{
  "n_mels": 64,
  "win_length": 512,
  "norm": "batchnorm",
  "stem": "single",
  "init": "kaiming_normal",
  "batch_size": 384,
  "warmup_steps": 940
}
Rows from block 14, named by matrix and row number. Rows with one number belong to one channel. Each number is 500 + 40 x the weight over its row's rms, rounded and kept within 0 to 999. All counts start at 0. Numbers have three digits each. After the name is the row's rms in percent of the matrix's.
# convs1: first pointwise conv (model.blocks.14.convs.1.weight, 288x288x1), inputs 72-143
# convs3: second pointwise conv (model.blocks.14.convs.3.weight, 288x288x1, transposed), outputs 72-143
convs1.115 106:472464500516574535438506547519535527462509524468453516524539511520461533538518520454514474514533523471428491498465509478512490532491494557472477428470552469481575454497505475545507481510513519524436533502489540490535
convs3.115 096:495514530539480527490503499486473550524568541537442487509422537507547522529517480506529493530560492486514484575544525489460514474521478436576499552518488478456472472546555499450449493450451487495498549507483526505430
convs1.116 093:562518437500518484521536573497476484492525547501496511490505497525497464497550534504464582488523469529383472517485512452494576449524547534502444511551483539473505493520519473515492536553543454540521503529488508571494
convs3.116 104:500502453422501484477520505492498521467575460575548481455446433489590498495504449478523484522527499494491565467564450568499495543478495479527534468515538543466476493504451507524484503512534605527519514455459525465537
convs1.117 104:463486548533516497533457497495521502412492517436451462457552497570537561522465557548481500448425543551552521501527504510529521526427516472509535546490458534470504438560453538474486529460521509479438575553398519477447
convs3.117 100:545485531516487527459477476483570477518524471493494513495582449481531505532418418459527523494484509459439511523506578544461510533437495506536544504498460511525575494499464611481405500454466529459484487437495474484500
convs1.118 096:539541398490478523471542497552573524514404501517537521465474490557538456528543467443480427515489477556493493495497500461522446514487524440481458554533486492421555405530619475470476523449484541520539508500481567449447
convs3.118 108:470566469544524550503493498537498474496532473465489488501477509515559466478518466406485508492526531499536496538487478487506469554415463532595555505490645509541481529482465515487526529521518529524585532483469446542543
convs1.119 100:468475496483507500494482447538526523533474546520470506465479504474557483555524613488514586517452484518557544523550495511503588518483497480550437456437582481479513517508554481520446594495442459424539516493452525481554
convs3.119 098:517406461518515442571581464528457532505471509522439537534510473483464535440568479511501495410533504516438508520509582501496525522485522426508494486452501429473508524482504511495575506498486479525528489591510528564485
convs1.120 099:485546593438525488510494470467460531480534447466394494546515470522528543491488410457574446457511491474472535521432545502476399507396516488470464479545493552523449407490587460488571450446543545483497517490551542511490
convs3.120 102:538532576493521499543536505471488514515459505423499567470600500538486472499462493476521522516507515498553524482491511479456472467419561534466495465506479479441525424473495528464483569497574478507469526475511503480496
convs1.121 104:423499476495508489592511511435530474471468542475485556550481489485497484483556563505414537434444545442477497452504484534475510508458519467537476537471514475534420478558507491535497539505522487474498562530461536490496
convs3.121 102:425435517477541545508508512532475502460390494451492518568441494500485534508476474517472468502429499548430532489467486475606536477512516575452508515584478502456411508536409496481495531519567448507430435514535503508525
convs1.122 097:503454506486491510496523461502560569502484583496475537477506459559516472469505500533506516536536520472465484541527546513545441492494482476525524496531472502413447485509497524553449575505481539454500514504472476523469
convs3.122 097:446460439466547466449495524509504492504479462568495520561454518506564523470451476458513583442501469510499520539545544470515453510529551541497543499464475592550562473444463479440487561431539500518461471579433495545473
convs1.123 102:442506461500592514449510496479484553530452552559528556539468528471426575457555506493519501489510454527544546479545504477456480549468501555559472518537488490474480467527446497547500550513466480459532524518490477593538
convs3.123 099:509455418491505544512558466458516542510508543547489475527472541508595482540532455433471480481457448446485474518543499551510514558496533519524424468414495529496444504438499481480526509506511455543527507448616568520516
convs1.124 107:494540531532494453533539521503492462479489542460456482527518531464427531539481551500537491538498432512405456485527454566469468536545503474489569577452491523498490465499507526493484479573508461517427493535412491518540
convs3.124 099:484565462549547517495593545561586527542569519488478486477435436501469494460444531485494466524470454517530508562535516466525485465424460473492552413565506533486425502489557532484518500529502522527481552493500478505514
convs1.125 094:462509439556523558549486493521493535527512470517534535516559529488491526460525425522424429591467523553495487547510490442460459531547489494522535460515467506511506536450463516509520513472476538538521470472522483537546
convs3.125 101:514504528481471555475450485505450492489402573415566530443450465539527440499581512479470451605510523577534517472485505498535448435483504511489525572510495514513446501461497456490510476552560505480474529553538492508446
convs1.126 098:525505466556502500540500493468473481520484496533518560455500523499535499515483508542490593537482491544538503526486521543469471502508451418513422437451541553470483478499483529524431466556503551435505511499487515518498
convs3.126 105:463509444528487506503491505515463459472502461516551494470507496557567512474470551519518513488491514519479423541505514506508492539507548455480462503502546481463496469520481436461518571477538553526546544553491564483500
convs1.127 099:504558495494537521501501528522469447524534529439511447497498496535564520446521457518591465503524494518457500494476470564491526456506447491462438561508523541578500416556522488511454437472485520451524494508463468425465
convs3.127 093:567518511554513445493451436533551515456529453506488615609512523475571491565539548464486422531487500472519526532420537474538486506462559481540499490546506483439529412529473501513526593513462543544509503505545517503447
convs1.128 099:519552499547502538530494485495472513563502433494510479512542486520519479469499454503525530455453480473519539526461454438547477512501493440454484494449478533459516489533485453487558502530490516524511543463448445451572
convs3.128 098:458539455567473531495499423487469433483526497493381524494473457539569480499512465533523520504434458410511475491431425500516505491513524505509519386511505489476558483494514502455522486504504496510498437459491504527499
convs1.129 096:459451482497525526560425537537463522547439584533470529514482484520512567524552420531493482494460565609561530518518476535467413581580462582439425434457439491444487503473433481549528546544485457539410483541510542527512
convs3.129 099:593454491530479440448509563528573631476470530564477450512512479422573466480481483536466475478508529502480487508450515522561432395456530502524537484536436524525501478505436471495438445447462502498462491524496480453465
convs1.130 105:451518539485415494450556528458538507459529486504482492477559454461515550432518493534522523527514511601502521546500496559432560446407487475463471505511491572516448466461535523516542514459437584493497396548549468512524
convs3.130 104:461474502518415512539528498481454474532476464484476507535577557476430535493468468489498574473550469493483539537502463468496461500472515564523503514516608475418526551545488435478475508455540443457425535503444594487473
convs1.131 103:552496459508472450526562485540495528496514523503491495453488560432502556485441514547493478496496570504489474501527547472473465537466457517588482529453528551514552479486458472490514553529575501560539530366489508537548
convs3.131 102:539499447513436519494445509475501478439476538520457528496523482514462562473432461523534523471503472493454479496416467467520502484479539463489444475448471491434424488469501507502449485486537449486510601413571511419479
convs1.132 105:459514545489476497428582523447565518451460534460541485500496412554535560492479397499536569405469549460488493483483485536487553432452463502546546477483448503492476450505534536514501460524516507466515419580521461439566
convs3.132 100:463539461511530493514517505512616484484459514494494467529456565452463388508508550421526474468534513480473522529537520402395545491486504449540410491497489494500476510531495507505473512498434510415524507497492479453550
convs1.133 094:515479476466512499455492523549435537530546470454528529511522495437497500494518493481591558498478537487519433495511576489476483492529565507520547514498533524497550497521510463560561480654456468425495488484477524466523
convs3.133 097:479471469482494513510523515533608466489485528500531503540470521491503587520509568557563518477443457506542475512480495507573561483577561558527543482525482516509484513506477509508535552464512562548500568488450411475495
convs1.134 100:553533628468570456541484447443587572439487471557500467544511511488539593504504536506510524468470479542588458571466509493533533522595484504534545526527553516499509502477508468469482504554455486479572470421487519486504
convs3.134 097:519501492479462507499564430502476546483553505508549491446518479556502492436525566463453570483453484455508455570468472480473493440587546567437485505548482531529574543538463534492468483578515553460514531498490561545444
convs1.135 093:495496546459492485557501535517374460453488473440537474544473512552483550569541447548423539506433533526456568484573555559515537513522507527504514520492532517497457483492553462474454480415480466391523495491520551459526
convs3.135 108:524527512511557507507462515476436510474589491427521459509520480517521444550519542516528427507461530464478472496462511496477501449469586508483567533506496511535425442559485438497471437481478522537540491484548481533508
convs1.136 098:550477517471434482517539581507526458474535481542501425507518495513466510522536503492513476488529439448525542534539449510472495534459437484506514527594527525498478467507519425480479554481514488407509505456527473539474
convs3.136 102:468559550569576437431533573518530507475449471474495517447430526535485497506541510505533461497437462541518483500479532452444460532523500460468527549544591479509498488565498517530473484494498543511546573488441586473488
convs1.137 106:614477435493537470526468489535560503595469449425514526482479506469457523451487496590501569482420534509495470547491566509492553468543453516436444454478487574485465473509551463565544538542514471495538497583477484464451
convs3.137 093:526511519467395437534540530453589571518448445470485487458524519487475444490498529404486508574504496435570492446468412496476510478469501469500448418438467585544506496462428468508462463527522523510501571498504463492450
convs1.138 092:471502497547484505418469466502553428471498506491453508562555521569487474519484554491481528572513483554545454523437489423439488569497574532536552428516502469469499531459509507506509470454474502566571526506439550492563
convs3.138 094:497399497482576442463518511483503515452504504550522524501537531496496424425471492532544514611524495450486502496518526504520574613475534555466512551465512535484481518443508461456557482489494564505510523547475468498521
convs1.139 101:494514536493575487546570455472600503521480539524473587533561549495505623504523541518525545487508488521494477513510514523468470515448466508535442418517472463553478523500517529510521463503497515504482509480503570488487
convs3.139 098:490515511528485480507502538405534579495485488471526516548450466536429458563440483478564522512485528482490487484574524463440527592509565444433496563478542451522528550545488480542518550485466439476546453464597517585507
convs1.140 104:528470497530582500503532511459588450415502521504515543502488449528495507504477475545546455510615470485532464498527529483508458508521520480499492488456527527536496519559482485549429587467497456521397483511528465462547
convs3.140 097:501523579455522493516529540444441465519528478489470523497513506588587526522480551491489501512526553557452557477487581418526562450554514523495491586489551544508535534565523598503489462500467463491537502423546462465463
convs1.141 102:546458457526444562472478476546508599504526509560542463461510510463505511525563469490537493511522492500470460525526486526527499409497496526541544478505400502531501494500483537491563524535470571420463486492473532488535
convs3.141 094:429492498493515500512534485438441526541498465525484511528465493537513492535550496472456412487475466447567541543511536473469458559540493446511432514526549506491479439471521522452488413527459501592502435467474551417505
convs1.142 104:492452478522531499494473512384477472533481508455468491491518512491481483488541488509501575520493583451438428554473549488419408517513514466415556457496546532502456480569487492489514517531550460446526545498464507557502
convs3.142 103:503518558529470442465543521518522452457509437481564468456569520509492454544440496499542442492493484469517489509465481445501512578487435466480481501535454538476435439525504506541462486483469496484469426528441522545551
convs1.143 100:472511525481511516498453471484513475524462490482525519477408499595514539442476522465445517505462478429528514442600452528468538433559520460400454516468475470477464558492470562521465488443518504557410536470526460432482
convs3.143 102:554505497497512480443470517514473530535522502446551397455511581516503533471528502465544440547445518424495497485500477558501486458510524464540479487458447516474525531528499532581497453556443445517496488486438480456587
convs1.144 093:536498504476485437496577483496469445534507477469504522537477516587537498525515490534417497451569534511534489520516509373484529489501475468439448487453479477540461534499482430446514516521528527514522500498545479435487
convs3.144 095:461521458428539489494527452560514496501498557555494453459569533528529523501537540516518441512547449530494494485512503524453550580506515503481494458515588458515533473503532452485478569491416462483455466454498542470522
convs1.145 104:514523481454498492446491533441544622553595502460491521569524532502616527547485497408440448532525491562478453463492499511456523487486533457450511503509478496452544459496494488496512500501498499461552545528518514478481
convs3.145 091:508464483566496531492454515554432472536477505525539573490603485499544491462506474518480509552525525473492487514564557474514534499548505480538551507466546502505484446524532412512484439513523533433498456499448517497518
convs1.146 100:474526515478501415458457565463484497505541525550582490520501471474478473500561472488536538535558548463479483541446434494457477445509465443524486536582485451466432432499507490445558515525583506507447488549500498570540
convs3.146 100:454508514488452515480560458566518476491489509550553475473453593466473477471525505477500522482501466446491455522559450499474380507530508501558503547465544494530497542518509505448548498447428483523512475415436436527572
convs1.147 096:530471436529452514471551532546513465513506482462493556494493556505583553482518521517442571566497436526507475486539545563540453472532492447523482513544518477493424523513431488512529473509537536430512471437575521530521
convs3.147 100:493446487511482529462514517451482503522451492542525522438494534487475477503503453508515437566473499408516490547459480491511434536543448492505450471491524436484519501512582524444424488520432495559482466458443477500483
convs1.148 102:503510439499469487499544524497442579530535474517495489482556520533505496511493475485461515525495476533462513419478509545526481498450486483472470531501468546437537562435526502484489448516490479400586506472479597524536
convs3.148 094:515512473554560500506465507508453542532599520520489540483532407476502507551502537500482503449537540434453460490493468493480545497494482589521579534444549597521579415577532491536404514457529529533507462515598572587564
convs1.149 095:500507507552574498507488466489526550533499457491486497514434478439501442538459501591453498428506501522479514562495459500492451558443538475511528509528471528464524498552525511513557493488478523565481530500487508441530
convs3.149 098:540511472504488537542498479584585464545509503491507550490498533531543464502455444522497473484460457539500460515458478533531511489455462519447555539570494511521527509499520588491542529526498569462533453422490463471488
convs1.150 103:459524508538455453492568488499500458523557428495509514483492448481601567460460517489496460540502489503452518470507488517537495492580520481450531471478493539511523447537486513480485486448453536444433575475548491532512
convs3.150 097:477540465502421491436512521494539511509551470503525473544465498566527466525497507550529545488551522481509493471468463408479490504496491491521396475502462485475466492526564477514573498536526492529512502523410571516502
convs1.151 100:523547536521499539456563494543488381468495498475465532518512575565463483436536442514542460549508530511487452488429562437545455539520489488527494469442464506498513484494532476592458447496504464509521475623470477505569
convs3.151 099:506540499480419558426516478481504486473489560536508459533448473447441467486557501588511450558512550576469527541464462451438444464458467493548499499473416501515475513503521537442501506461446579459516494505581540493528
convs1.152 100:480525515527585460507529537479516509543548535472486479430500522456487450508517511459524487472505550513488517566536508481530503555541522539459521518533485572505495564517430486514481452562510510538513499513521469487398
convs3.152 100:572538532462480511567494509512500481481502488535596519454469528433443460442501483468504477526475485449428508519424510521475488515495501523607534516506555511489467473471481465535497574561506529460451538526491493494569
convs1.153 098:466485502475435410510504507472488506465472512581422495464512432531504525431597500490512499503518490596461439517534499523484547509530509429573423455404478511573538502438516527458552541581409517453454471499437474480470
convs3.153 106:514507539556517525487512463454485513493484520439453486504470462439544510480507466503517471536446495563552493518527498418458493466497473479500530498434440380492477511454468553530506519496481499445461492515451520464408
convs1.154 094:424505483481497474502511542512425525510498491514454508444497450416505452481461505449490506501520525471512492453467497436540461428524541529508496503487520452569546502461510514460473493512424537391557561408546522449461
convs3.154 097:559526519433502551473480460556520506498516491454529552512529475461468486579474501529551440478494425483515525488489471452425491477469448528463438511490490509488548517469513485514502529480408522548495489517532539459470
convs1.155 102:499537552528530443570485497503516504454499565488445550462482481456581513501504562535496486503491511522470424543509486506474519494547458455522478467464377503510460468481501499572470455510498529481566562546522460469503
convs3.155 094:524435570448512468460554537462514553465518443616446459511509464421530486497488449435543509469512484545428492510477446493487511499517530453518434472496492534503458503501402573459475533445437472554547422442489508492498
convs1.156 097:580461498537529531522521463476518490491464469582513479533462537510512527496497581501477520564477462502458519494498567498524440505491449495466444526538547476486524461501538547437486500479465478564540590455504445479474
convs3.156 099:478515453449436476544485461498487526467456404559511575540491479484485529548458507527513475518585509457539504497464502475510532472499555504481492507504468506472553512513582452456496504565385427545440503460534465483536